From a checkpoint of a small autoregressive pixel model: layers 8, 97500 training examples.
Rows from block 4 of a small autoregressive pixel model, named by matrix and row number. Rows with one number belong to one neuron. Each number is 128 + 24 x the weight over its row's rms, rounded and kept within 0 to 255. All counts start at 0. After the name is the row's rms in percent of the matrix's.
After each neuron's rows are labels from the 100 images, of 14848, where the neuron reaches its highest value: "top examples" is what is common among them. Only what is clearly more common there than usual is listed. The data: rendered scenes of toy objects such as cars, trees, mugs and chairs.
# fc1: MLP up (model.blocks.4.mlp.fc1.weight, 768x192), inputs 64-127
# fc2: MLP down (model.blocks.4.mlp.fc2.weight, 192x768, transposed), outputs 64-127

fc1.196 101 [146 122 140 208 163 141 167  96 122 122 114 132 153 112 105 142 125 160 160 104 132 109 173 118 117 119 106 136  99  94 125 125  95 145 107 137 117 176  68 106 155 110 136  90 151 138 143 109 107 167 142  98 130 121 164 130 128 102 130 113 138 145 113 107]
fc2.196 103 [146 110 141  88 113 125 110 162 127 150 150 150 113  94 139 115 115 127 110 146 146 136 138 127 125  88 120 145 120 137 132 124 149 102 143 110 155  62 195 181 120 147 118 107 127 109 141 171 140  97 124 130 135 129 117 192 199 139 106 137 114 141 132 180]
top examples: red object; its colour: red

fc1.545 096 [ 90 100 149 101 115  89 134 115  89 123 134 154 143 123 135 163  99 135 166  88 127 136 161 133 122 125  96 183 163 122 114 114 105 123 123 155 122  95 166 132 103 160  89 101 111 140 120 105 113 158 122 130  92 102 129 146 117 105 115 115 132  94 191  59]
fc2.545 099 [140 122 151  99 125 131 150 111 133 128 108 119 151 134 121 103 144 148 118 140 121 141 105 108 128 138 167 122 104 117 131 117 128 123 110 126 154 132 114 116  84  98 171 149 118 122 146 151 133 147 104 151 127 117 155 128 129  98 160 144 154 162 141 172]
top examples: yellow object; its colour: yellow

fc1.683 091 [128 133 154 161 143 131 137 112 155 122 141 114 189 112 125 112  94  91 137 158  84 158 160 168  89 126 116 147  88 134 136 126 116 114 129 120 124 100 118 165 105 134 111 132 127 145 125 104 118 140 150 118 133 172 124 134 194 144 125 126 124 138 143 119]
fc2.683 085 [131 131 124 139 117 155  79 108 170 159  97 119 105 125 158  95 122 155 157 136 171 143 100 107 131  98 147 134 128 126 137 145 162 147 173 171 109 153 161 114 181 158 185 141 141 144 163  96 121 118 137 143 150  93 122 170 171 152 134 105 165 115 125 104]
top examples: light from the left

fc1.223 099 [145 177 148  77 126 139  99 107 141  70 162 108 167 146 104 152 130 168 174  96 125 105 125 111 134 147 134 175 113 108 158  87 176 139 128 112 123 130 151 109 111 154 176 111 131 196 164 117  51 111 117 158 107 113 129 147 147 151 161 120 114  96 109  94]
fc2.223 111 [102  70 148 136 146 141 102 117  98 151 182 147 143 163 151 124 179 138 142 113 134 154 144 126 161 120 117 105 155  94 101  98 154  86 162 128 153 127 128 126 143 132 126 113 154 126 157 131 173 117 120 155 140 163 135 112 137 135 128 130  89 108 130 117]
top examples: table

fc1.312 080 [172 136 164  98 159  97 144 104 112 112  85 164 116 112 119 132 158 178 105 164 114 117 154 130 127 133  84  99 129 127 139 111 154  88 125 112 101 168 166  99  85 133 112 120 127 156 111 123 109  94 143 100 128 120  89  93 110 124 128 131 118 175 120 157]
fc2.312 076 [ 70 135 112 130 118 136 172 108 141 141 161 141 121 116 176 144 108 102 151 107 160 147 136  92  96 108 112  88  95 141 162 155 116 147 150 155 144 130 120 158 143 124 120  71 153 154 147 154 134 169  87 144 121  98 154 178 135 144 141 116  76 138 170 121]
top examples: airplane

fc1.168 101 [ 90 137  97 119 112 118 120 175 133  90 116 118 147 143 127 163 134 114 144 128 110 108 100 118 145 124 117 157 103 106 115 140 133  94 138 158 122 104  93 148 134 122 103 104 108 137 124 147 103 117 116 149 165 114  71 123 106 125 159 128 122 135 157 134]
fc2.168 095 [108 144 109 118 106 133 142 102  94 138 153 142 100 106 130 129  83 161 137  97 161 109 163 107 111 104 124  61 137 167 165 139 147 167 104  82 138 131 181 150 144 136 138 166 158 131 143 118 139 152 107 160  86 115 125 141 130 133 146 146 145 100  93 117]
top examples: count: three; white object

fc1.729 104 [112 104 153 167 136 118  84 105 110 140 131 141 101  97 140 124 103  94 138 115 128 140  63 151 122 139  95 130 116 119 156 124 121 106 116 161 117 167 107 152  91 102  75 154 112 156 129 111 136 148 115 140 112 133 120 178 133 104 111 150 155 147 136 110]
fc2.729 096 [193 122 114 124 110 150 157 130 117 155  89  95 121 132 143 131 149 139 117 163 123 103 162  76 119 111 153 122 128 123 101 120 114  94 125 135 152 139 157 108 142 130 213 108 164 145 165 103 158 119 128 139 144 113 156 120 156 113 117 125  91 122 128 171]
top examples: blue object; snowman

fc1.349 108 [127 122 146 134 118 120 134 135 164 140 130 157  99 139 124  97 145 156  99 117 145  92 106 129 150 162 154 138 158 132  88 114 140 137 158 162 157 132 154  47  89 104 142 151 122 170 153 120  83 139 139  87 138 134 149 178 156 115 131 114 126  97 126 126]
fc2.349 133 [115 142 142  91 163 168 125 122 130 113 148 138 141 135 101 147 163 133 117 131 104 161 136 169 123 125 155 117 171 149 123 120 109 149 170  65  81 112 106 138 128 125 129 101  72 140 134 120 151 142 140 175 160 121 172 146 149 128 176 120 120 109 128 142]
top examples: light from behind the camera

fc1.754 098 [135 117 139 138 131  99 154 144 100 134  85 116 159 143 154  87 135 140 111 161 147 153 140 154 125 142 127 149 106  88 131 127 189  96 177 158 108 123 109  69 175  88 128 159 103 100  88 158 123 155 134 168 165 116 122 151 120 129 138 137 122 142 152 117]
fc2.754 096 [123 140 123 141 164 102 152 109 124 113  64 120 122 122 104 129 148 127 133 122 130 151 113 144 119 125 113 105 147 136 123 104  83 137 112 116 144 112 179 122 148 106 177 127 150  83 135 161 136 122 136  93 137 160 117 121 132 126 109 103  88 113  98 152]
top examples: red object; its colour: red

fc1.740 104 [120  98 129 155 121  94 140 149 152 117 149 136 127 116 158 157 157  95 101 138 138 105 140  45 126 166  71 106 150 140 154  94 137 105 146 155 105 120 144 167  78 120 105 124 125 132 117 145 124 135 116  94 118 125 112 115 106 168 138 141 133 142 126 112]
fc2.740 104 [105 133 106  94 126 198 138 114 121 130 129 139 158  82 175 114 103 119 136  95 132 161  87 132 120 122 133 128 157 114  88 151 107  65 132 131 168 168 110 140 151 110 154 127 115 115 102 119 140 157 105 125  97 139 117 162 111 172 125 141  94 104 140 120]
top examples: purple object

fc1.38 090 [147 145 105 133 120 117 152 123 117 109 122 101 113 113 134 138  92 110 153 129 136 132  84 124 122 158 126 122 140 139 109 126 114 115 141 104 142 123  77 148 143 141 153 113  72 127 127  52 149 125 105 138 155 108 130 147 151 111 135 163 104 119 117 148]
fc2.38 081 [113  89 157 149 170 134 130 190 115 164 145 117 119 104 126 126 147 172 117 114 181 109 161 127 111 128  96 155 154 105 118  77 165 107 112 179 105 116 165  98 102 127 112 132 118 172 138  99 117 164 158 121 134 115 110 141  90 135 113 131 130 130 107 122]
top examples: light from the right

fc1.212 100 [157 133 104 127 102  91 161 143 133 141 160 171  69 115 150 164 123 144 113  89 151 120  96 140 109 125 144 163 135 124 132  81 133  82 143 123 107  94 151 132 106 142 108  95 134 108 159 142 144 136 130 162  97 108 128 138 100 104 118 150 126 147 152 130]
fc2.212 087 [123 129 128 123 165 163  94 117 128 144 138 119 198 142 169 131  95 126 203 158 124 143 122 107  80 121 108  96 119 125  94 144 135 152 127  96 123 105 155  95  95 145 146 159 144 116 157  98 114 163  82  88 116 137 165 133 168 175 152 139 143 164 142 152]
top examples: red object; its colour: red

fc1.186 101 [134 133 169  85 151 123 124  99 101 146 170 173 112 107 145 134 130 103 142 139 143 149 132 133 140 144  64 136 105 156 141 133 114 141 139 111  62 128 110 100 166 119 127 142 155 147 140 132 144  87 153 159 116 143 110 128 129 119 126  93 110 107 169 151]
fc2.186 100 [168  89  81 110 172 137 124 156 142 124 104 128 141 142  89 137 109 118 118 129 126 109 114 159  93 118 131 130 143 141 141 111 119  61 110 139 121  81 131  98 165 139 135 113 115 128  93 123 107 142 125 132 115 125  71 128 106  91 111 114 116 123 116  93]
top examples: blue object; candle

fc1.618 106 [127 155 133  86 105 144  95 122  83 133 142 199 131 181 148 109 159 133 168 119 120 173 121 110  86 124 142 149 155 140 126 133 140 151 107 121 164 115  93  91 128 120 153  85 106 151 142 127  93  90 168 101 123 106 125 162 130 138 145 125  93 116  93 117]
fc2.618 103 [116 117 106 153 121 110 169 145 144  77 130  83 124 170 162 118 123 123 134  92 132 104  97 154 136 131 135 107 141 133  92 159 105 107 146 109 138 117 140 144 121 129 144 133 190 126 140 157 152 120 176 118  93  81 137 129 137 122 169 135 171  89 121 143]
top examples: yellow object; its colour: yellow

fc1.207 105 [116 123 166 138 147 131 173 147 138 114 146 117 110  96 152 149 149  63 163 122 158 126 119 108 139 176 126 124 135 112 152 128 119 126 117 149 162 142 109 133 119 108 157 179 166 115 133 145 156 145 144 138  82 125 110 126 136 138 141 169 121 188 159 117]
fc2.207 107 [143 129 111 111 121 129 101 106 112 132  84 108 159 139 160 111  87 181  94 144 145 117 134 139 129 119 145  79 132 167 107 110 136 117 147 160  99 119  92 107 104 110 167 128 156 173 102 102 133 167 160 115 132 150 149 183 135 120 145 143 144 108 104 115]
top examples: light from the right

fc1.201 098 [136 133 110  87 147 131 133 123 129 124 159  99 110  99  93 165 131 117 129 145  99 154 136 104  99 114 123 114 126 157 129 118 123 125 118 124 106 111 155 110 136 167 174  81 157 105 110 155 113 161 135 118 113  97 125 140 120 150 111 169 106 168 164 102]
fc2.201 101 [114 133 139 148 127 122 117 121 154 165  87 157 148 110 127 153  97 130 120 147 134 139 105  85 110 148 139  95 139 123 115 134 117 157 118 110 149 120 111 147 121 109 134 161 102 148 100  88 109 119 132 104 112 184 121 101 191 174 158  85 169 107 156 138]
top examples: yellow object

fc1.375 105 [127 116 130 127 171 114 104 122 188 152 170  93 124 125 153 134 123 149 210 137 121 171 126 147 140 108 124 114 141 123 147 114 135 125 158 111 105 138 138 141 120 114 112 104  91 160 112 108 105 174 106 167 165  97 114 147 142 124 114 143 138 142 138  81]
fc2.375 107 [132 122 121 131  98 148 135 135 101 127 132 152 123 110 122  98 147 108 107 131 139  88 149 130 149 114 115 164 127 136 137 131 115 128 117  99  99  90 106 122  76 101 125 109 176 127 165 112 132 141 138 141 106 133 132 157  95  86 136 143 102 123 110 167]
top examples: red object; its colour: red

fc1.87 101 [143 141  98 151 131 142 123 144 145  99 158 173 127 140 143  82 144 189 144  99 134 142 120 138 136 109  96 130 157 168 170 163 132  76 119  90 102 116 115 103 101 143 150 127 146 146 179 132 168 168 120 125 156  93 151 191 108 101 118 115 114 119 154  93]
fc2.87 102 [165 120 122 107 107 119 137 134 152  97 139 145 149  94 104 114 138 117 108 172 121 120  84 153 147 109 134 153 118 144 110 130 131 123 138 139 147 145 172 136 151  96 135 168 128 106 113 146 133 120 115 114 111 109 133 124 114  91  59  92 103 143 137 140]
top examples: red object; hammer

fc1.753 103 [ 92 112  98 136 143 157 141 136 152 124  93 160 114 127 101 137 133 119 113  93  88 136 154 153 132 145 105 143 122  54 110 124 100 132 136 122 161 126 159  85 100 109 108 133 113 119 109 101 101  89 133 147 119 131 117 150 116 142 172 143 156 106 132 123]
fc2.753 106 [ 98 105 165 145 126 165 210 140 133 132 147 144 179 111 165 141 117 119 125 147 141 142 105 130  94 114 159 148 132 148 140 154 138 114  59 122  91 110  98 171 151 167 132 122 102 141 150 138 157 150 122 121 157  88  99 120 120 106 134 159 120 172 132 153]
top examples: yellow object

fc1.109 096 [108  81 123 139 105 104 130 137 142 115 136 110 125 126 128 107 159  75 148 117 115 100 116 106  97 193  63 103 141  90 113 133 127 173  76 131 126 117 134 120 152  96 120 131 119 108 136 120 107 116 165 129 157 142 162 145 128 114 160 128 108 106 169 150]
fc2.109 094 [105 116 135 128 119 181 137 113 171 135 111 163 118 132 122 122 170 154  84 140 130 121 133 127 113 139 108 120 151 157 121 125 126 143 134 166 122 163 136 112 115 167 125 134 145 145 108  83 116 102 111 110 137 146 107 104 130 147 161 144 113  85 151 168]
top examples: light from the right

fc1.470 100 [142 107 102 103 121 120 119 129 108 171 114 110 185 144 111 109 135 169 122 126 135 103 113 108 129 149 100  70 139 130 103 169 129 145  97 109  71 153 102  97  83 143 134 135 168 124 128 119 111 138 153 152 109  89 125 113 132  75 116 136 190 120 149 161]
fc2.470 099 [128 150 115 154 121 120 109 151  94 129 151 128 103 126 147 140 146 128 137 140 141  99 161 121 148 113 177 192 153 136 157 105 107 128 145 187 147 147 106  96 137  98 121 115 135 132  90 127 135 121  97 101 106  68 104 122 151 152 126 129 110 141 115 136]
top examples: airplane

fc1.549 098 [127  85 116 112 123 152  86 148 123 136  77 115 140 129 149 106 109 145 121 153 124 119  78 112 130 155 135 132 114 104 144 119 142 112 153  98 101 170 159 127  69 105 116 172  94  65 148 122 143 134 138 127 103 136 175 158 108 136 130 164 140 140 133 150]
fc2.549 101 [139 151 112 133 106 110 154 154 178 114 165 148 141 138 138 126 150 100 123  77 145 154 162  91 135 154 133 126 134 139  92  96 102 147 155 172 148 142 148 119 135 132 159 115  89 166 151 145 133 114  90 144 122 115 135  89 125 134 122 162 105 140 118 114]
top examples: light from behind the camera

fc1.669 106 [102 108  80 131 119 135 153  99 139  81 119 137 128 109  46 140 128 153 127 143  92  81 133 122  91 136 123  79 150 106 155 175 174 167 122 165 147 153 136 147 169 134 137 174 126 116 116 123  78 123 181 110 116 144  92 127 123 135 142 105 127  96 129 154]
fc2.669 110 [118 144 130 110 162 140 180 129 140 117 138 175 143  98  99 145 131  74 118 164 121 174 152 105 122  93 133 152 106 159  93 153 122 145 136 120 119 125 118 112 117 137 121 119 111  98 156 134 152  89 112 116 109 130 141 113 125 134 137 150 137 142 102 138]
top examples: table

fc1.265 104 [126 109 128 102 116 130 141 135 136 122 175  96 112 115 157 108 138 147 135  84 148 107 115 110  75 136 151 129 169 102 199 163 160 125 139 102 114 142 119 108 131 151 131 151 117  82 122 133 163 125 145 116 156 136 137 131 110 106 142 100 122 116 178 123]
fc2.265 109 [142 157 126 133 140  99 116 151 116 143 125 102 131 122 111 174 150 123 105 116 142 125 160  96 122 120 179 124 132 180 111 120 148 164  96 159 149 103 161 140  97 104 135 103 108 169 125 135 156 178 114 116 143  93 106 126  82 154 162 136  76 109  74 101]
top examples: light from the right

fc1.199 097 [135 127  76 126  80 125 102 144 167 135  89 146  84 150 118 146 120 139 141 107 117 157  95 142 147  99 144 125 175  93 167 132 137 128  99 174 145 131 131 135 100 121  88 141 110 131 138 111 165 127 149 152 139 118  94  86 133 113 143 123 141 160 106 153]
fc2.199 091 [101 125 132 131 175 162 148 107 130 172 157  91 161 108 168 152 125 113 108 119 160  96 153 120 130 149  87  92 157 153 114 118 142 111 152 110 104 149 145 123 152 175 153 112 167 110 129 179 101 129 128 130 108 130 168 157 145 103 119 145  96 109 143 180]
top examples: count: three

fc1.304 095 [144 139 109 157 151 107 161 116 133 119 134 108 114 161 149 112 118 102 162 125 116 101 128 124 101 152 146  81 114 164 121 112 107 136 149  98 144 119 163  96 136 131 155 146 131 174 154  96 124 148 112 164 114 173 150 137 119  74 119 117 143 130 145 133]
fc2.304 093 [111 134 118 151 100 146 116 126 132 133 136 140 111 131 145  88  96 126 126 106 143 127 153 144 186 114 146 160 147 106 156 101 131 121 119 128 153 118 106 161  98 138 103 172  98 139 160 152 159 137 131 136 127 113 105 103 137 104 110 157 139 152 123 142]
top examples: light from behind the camera; white object; its colour: white

fc1.513 097 [162 124 127 169  88 131 128 139 107 141 102 163 137 151 127 127 147 111 128 119 158 138 104 135 110 147 152  97 127 155 145 119 148 140 140 107 130 165 126 156 118 136 146 151 153 151 150  95 105 100 155 115  96 157 166 128 118 134 159 162 102  99 140 127]
fc2.513 105 [ 80 109  87 130 126 101 153 117 149 149 134 130 108 120 114 149 109 138  84 161 130 144 142 170 129 135 141 142 101 128 163  95 112 113 113 132 137  93 120 141  96 100 154 137 113 158 138 101 126 125 119 158 165 142 105 111 142 119 151 128 117 151 115 139]
top examples: light from behind the camera; yellow object; orange object; pine

fc1.366 095 [127  95 110 102 169 110 157  94  90 153 139 124 102 131 136 147 149 140 111 132  85 145 109 134 128  97 107 142 122 141 111 183  73 169 135 163 135  90 149 167 172 141 109 114  86 124 116 128  95 115 143 110 137 139  93 120 118 124 125 105 126 125 135 104]
fc2.366 099 [144 184 131 147 152 125 170  53 141 119 139 134 162 116 134 135 162 112 175 137 150 120 119 177 115 117 121 147 160 137 136 124 160  75 124 111 140 119 105 139 137  97 140 138 110 148 119 131 114  97 181 113 148  67 153 143 105 160  88 147 155 143  94 112]
top examples: purple object; its colour: purple

fc1.220 099 [113 138 142 170 117 143 134 133  98 149 124 166 105  81 105 130 119 128  89 117 124 130 146 142 129  97  94 121 150 142 138 166 119 134  91 157 120 144 129 169  80 142 148 111 157 131 107 140 150 129 131 142 110 137 131  63 145 144 139 156  79 113 100 132]
fc2.220 098 [136 147 132  82 112 129  91 136 168 102 163  90 100 170  92  89 145 136 168 131 109 124 140 133 112 158 163 122 119 164  94 128 111 107 156  69 172  71 124 135 140 119 121 140 144 130  82 117 145 104 178 116 152 123 157 161 134 117 140 130 138 108 155 121]
top examples: airplane

fc1.104 097 [135 114 132 121 157 183 113 135 127  61 133 108 129 134 129 116 145 155 163 117 132 127 119 132 130 157 116 132 119 122 172 100 121 109 112 149  78 166 112 123 114 142 105 143 123 139 103 102 112  85 132 186 129 189 138 125 102  94 104 158 159  64 171 156]
fc2.104 091 [125 116  99 140 137 101 124  88  97 110 129 177 115 149 121 130 100 105 135 145 127 145 140 167 114 146 146 116 128 138 111 148 153 157 137 119  89  97 115 143 138  59 122 115 139  97 162 158 171 168 135  94 130 102 173 150  99 143 138 103  74 173 116  87]
top examples: count: three

fc1.244 103 [129 110  93 154 128 139 115 139 109 115 120 117 113 127 120 124 128 124 176  86 114 135  82 114 120  98  69 112 169 157 146 155 113 127 147 161 141 113  81 124 143 135 118 150 111 130 137  99 115 131 100 130 157 156 140 133 138 114 107 135 119 152  80 100]
fc2.244 101 [167 131 145 126 134  96 126 133 109 150 115 118 121 115 108 126 122 120 144 120 145 129 149  86 101 130 125 156 145  95 160  96 136 148  91 116 146 145 145 149 122  79 145  98 170 120 119 102  74 118 113 119  95 131 130  94  83 158 109 133 149 123 169 141]
top examples: light from the right

fc1.108 098 [129 176 140 131 113 158 161 126 146 133 149 142 103 161 141 140 114  70 132 162 157 107 201  98 129 133 128 160  99 117 154 132  98 136 130 112 119  61 128 144  91 102 147 111 139 100  95 126 185 145 121 133 156 133 126  78 144 114 173 180 135 135 155 155]
fc2.108 103 [152 154  98 141 130 116 153 118  74 110 167 135 140 128 109  94 123 121 137 126 135 133 113 133 129 133 134 118 101  88 131 110 183 130 161 130 147 144 135 143 102 143 153 157 141 107 170 112 113 122 187 109 145  93 141  99 149 103 117 140 149 122 116 181]
top examples: light from the left; white object; its colour: white

fc1.623 100 [ 79  81 111 129 119 136 150 157 142 107 130 135 126 142  91 173 106 125 137 116 111 115 151 144 136 109 113 145  87  82 120 126 143 116 128 174 115 149 138 139 128 136 139 143 168  79 133 150 151 178 133 137 138 123 110 168 121 141 158 101 151 156 119 116]
fc2.623 107 [126 153 175 175 152 144 166  87 145 179  95 153 107  92 104 118  67 145  99 129 145 170 117 112  67 124 107 137 126 133 117 185  96 106 103 124 123 127 115 124  97 126 133 136 139 149 101 139 129 149  90 137 100 115 130 111 161 119 104 182 117  97 134 117]
top examples: red object

fc1.581 097 [146 108 120 130 161 163 105 105 109 138 153  84 128  90 139 125 139 134 155 103 144 144 170  87 113 115  86 126 133 141 171 110 126 139  95  83 140 128 135 155 143 145 137 142 136  64 164 100  93 137 132 123  88 146 143 161 114  54 138  92 129 121 122 127]
fc2.581 095 [ 92 143 144  98  95 132  73 108 175 132  74 102  99 123 159 154 142 125 150 118  92 150 137 162 164 120 148 145  89 121 117 144 130 118 153 120 177 131 108  92 130 125 116 126 140 168  96 133 121  72 121 134 131 115 114  63 144 155 128 133 123 136 139 113]
top examples: light from behind the scene; trophy

fc1.441 092 [119 194 132 156 136 120 147 133 135 127 128 119 150 137 130 126 116 185 111 135 153 145 157 117 136 146  86 125 108  84 146 100  97 110 123 138 117 122  89 138 124  94 103 110 120 139 154 107 124 126 135 125 114 148 112 111 108 132 169 153 136 102 140 122]
fc2.441 090 [101 138 146 126 129 169 137 140 166 125 159 142 113  86 155 111 120 129 142 127 150 129 133 147 114 154 138 104 135 147 140 154  93 153 126 113 117  85 160 124 116 107 124 170 131 133 125 113 163 148 108 156 128  78 166 141 181 117 113 116 153 149  77 134]
top examples: light from the left

fc1.43 097 [111 106  94 111 104 149 156  79 136  96 138 123 130 141 172 158 157 104 156  96 155 111 112 139 139 113  90 128 131 159 134  97 147 101  93 134 157 140 113 220 118 127 131 130 138 162  94 101 110 128 122 161 130  97 145 123 162 138 127 125 141 114  84 128]
fc2.43 090 [127 126  92 143  90 190 167 142 141 144 135 159 139 104 107 125  79 158  81 126 140 108 172 148 133 148 120 153 148 124 141 129 132 151  94  90 119 115 109 100 123 122 112  92 126 151 129 116 112 139 173 151 124 150  96 148 146 140 117 176  76 126 136 151]
top examples: light from behind the camera

fc1.281 100 [157 111 130 113 123 122 160 164 139 108 116 126 145 165 154 127 161 164 139 136 104 119 172 133  86 119 119 109 159 132  92 110 122 131 141 110 135  99 153 144 113 121 131 102  92 121 127  66 124 128 167 134 165 153 146 104 114 163 106 145 158 140 124 123]
fc2.281 101 [134 174 116 128  65 140  98 160 142 111 100 113 159 151 122 130 127 163 123  88  90 141  97 135  69 149  80  66 157 108 136 107 114 128 144 161 175 154 109 121 139 126 162 117 103 120 110  93 145 101 162 113 145 151 110 135 117 143 140 148 116 128 116 101]
top examples: yellow object; its colour: yellow

fc1.484 101 [122 138 103  97  84 123 117 119 114 153 139 110 141 121 130 119 163  92 155 170  88 134 125 141 138 133  99  95 113  42 135 148 125 167 166 108 147 136 137  97  85 150 142 132 121 167 142  80 110 149 141 160 126 140  88 123 101 136 124 128 128 158 139 125]
fc2.484 101 [137 161 102 181 161 124 113 146  83 111  95 144 102 123  94 148 148 128 114 118 159 121 113 113 136  95 130 145 161  88  93 125 133 130 111 159 128 143 130 150 112 123 122 126 116 111 119 123 102 148 126  98 141 211 126 102 105 142 129 145 129 101 143  99]
top examples: table

fc1.347 101 [132 145 176 127 137 113 131 114 114 151 136 110 102 121 113 138 135 160 121 152 128 114  50 166 106 141 154 115 157 104 122 134 114 124 108 146 118 118 120 148 137 142 131 136 132 149 101 145 164 156 118 155 104 137 132 153 164 121 103 106  73 156 103 162]
fc2.347 109 [113 125 114 138 120 111 115 166 162  83 155 118  93 161 101 115 124 112 127 119 160 142 138 154 142 150 128 149  92 130 144 131 126 131 153 130 101 156 114 138 108 131 151 107  73 113 169 169 119 110 108 110 109 103 112 138 117 169 130 122 177 114 129  98]
top examples: red object; its colour: red

fc1.89 089 [106 137 139 107 155 124 178  97 129 125 130 172 111 153 143 115 116 132 133 135 180 181 157 135 158 155 123 165 141  78 161  92  86 142  77 124 123 118 132 109 106 133 137 120 111 163 161 149  75 151 156 141 127 151 129 150 139 132 147 105  99 165 105 124]
fc2.89 080 [116 119 114 126 138 181 110 170 182  92  82  79 104  74 117 134 126  98 121 134 133 108  96  81 107 161  58  83  90 156 135 154 126 173 128 143 193 154 113 106 122 131 101 122 139 147 123 152 102 181 121 155 129  94 115 122 149 125 152 150 139 132 117 169]
top examples: yellow object; its colour: yellow

fc1.575 100 [ 96  98  92 131 151  87 152 104 107 151  94 111 118 149 110 137 144 155 160 143 126 102 132 139 144 121 143 162  98 137 145 169 136 116 121 121 110 115 100 114 121  95 143  84 183  88 111 155 144 123 102 110 155 154 145 150 137 114 115 176 149 103 113 156]
fc2.575 097 [131 163 154 117 130 150 125 108 116 119 157 167 139 153 143 129 129 119 123 167  96 135 127  61 118 151 123 102 107 160 151 117 162 115 114 135 116 122 152 140 151 173 150 165 148 174 122 112 121 120 129 140 118  93 117 104 166 119 128 149 166 146 132 118]
top examples: light from behind the scene

fc1.710 090 [150 117 130 100  82 183 130 114 138  84 113 132 144  89  78 141 131 127 154 128 137  90 123 175 125  95 104 130 104 193 104 127 187 122 147 112 136 158 142  98 131 155 157 124 152 176 135 116  94  89 135 112 154 115 179 142 121 140  93 122 142 105 129 102]
fc2.710 083 [127 153 116 117 149 119 142 140 117 139 150 131  95 148 147  96  95 156 143 139 104 107 124 108 103 145 110  97 121 180 159 138 100 109 155 135 126 109 101 164 173  95  65 126 135 172 117 155 145 120  85 168 155 111 117 158 137 120 150 148 135 108 118 159]
top examples: airplane; largest object: airplane

fc1.421 101 [ 96 127 111 173  72 119 119 140 158 133 125 123 108 123 145 139 160 138 102 107 136 161 122 104 152 138 141 137 126 131 111 120 130 136 147 115 118 110 148 180 131  94 119 149 157 130 120 138 122  68 105 174 128 153 130 117 147 157 151 170 155 185 164 184]
fc2.421 100 [142 141 135 133 167 151 146 154 148 111 133 110 142 132 132 155  91 130  62 162 129 100 117 157 103 129 124 160 139  97 151 130 116  94 132 127  84 178 147  92 150 160 119 138 115 102 106  83 152 154 165 168 142 141 114 182 136 107 160 132 160 125 100 122]
top examples: light from behind the camera

fc1.748 099 [148 137 127 126 141 129 182  90 155 135 116 111 156  77  98 144  91 152 148 137  86  82 108 119 125 174 101 130  88 142 144 132 156 151 151 106 114 146 106 111 117 136 136 155 154 139  86 118 128 128 131 110 140  99 103 129 138 145  83 163 169 118  87 118]
fc2.748 107 [134 160 142 142 131 132 100  83 138 115  88 114 125 183  94 111 147 128 125 165 134  94 164 162 164 100 167  95 140 149  99 133  87 150 135 108 115  90 136 110 125  86 132 125 165 105 127 153 126 114 109 137 100 117 182 125  96 127 129  99 137 135 146 127]
top examples: airplane

fc1.140 103 [136 137  98 112 103 148 128 144 139 118 184  78 132 107 113 148 131 142 168  86 115 115 139 156 103 145 135 120 152 128 139 170 126  95 121 118 131 132 114 115 155  93  95 134 138 136 128 114 124 129 125 142  91 112 145 122 121 125 145 131 134 142 143 175]
fc2.140 101 [116 137  89 118 153  64 110 159 135 110 102 136 137 142 122 158 106 113 144 146  89 113 124 115 146 145 149 141  95 163 116  90 122 130 143 140 127 153 137 175 137 122 166  94 155 140 117 172 107 138  99 154 114 117 135 114 170 129 126  96 128 118 122 144]
top examples: blue object; its colour: blue

fc1.129 097 [130 163 133 145 152 130  90 145 153 140 118  85 110 138 106 118  94 111 110 126 123  77  95 146 125 146  97 116 164 112 151  70 138 143 131 132 166  76 152 145 153 149 122 130 123  87 105 143 129 150 153 135 100 130 144 131  96  94 115 172 116 146 155 171]
fc2.129 097 [172 116 125 168  98 106 135  85 149  99 153 163 123 129 125 111 116 127 133  75 171 158 146 126 126 101 126 117 104 128 111 118 140 168 116 135  78 168 147 142 103 142 142 106 132 141 159 140 112 110  79 125  97 134 138 132 137 144 129 122 139 134 103 157]
top examples: light from the right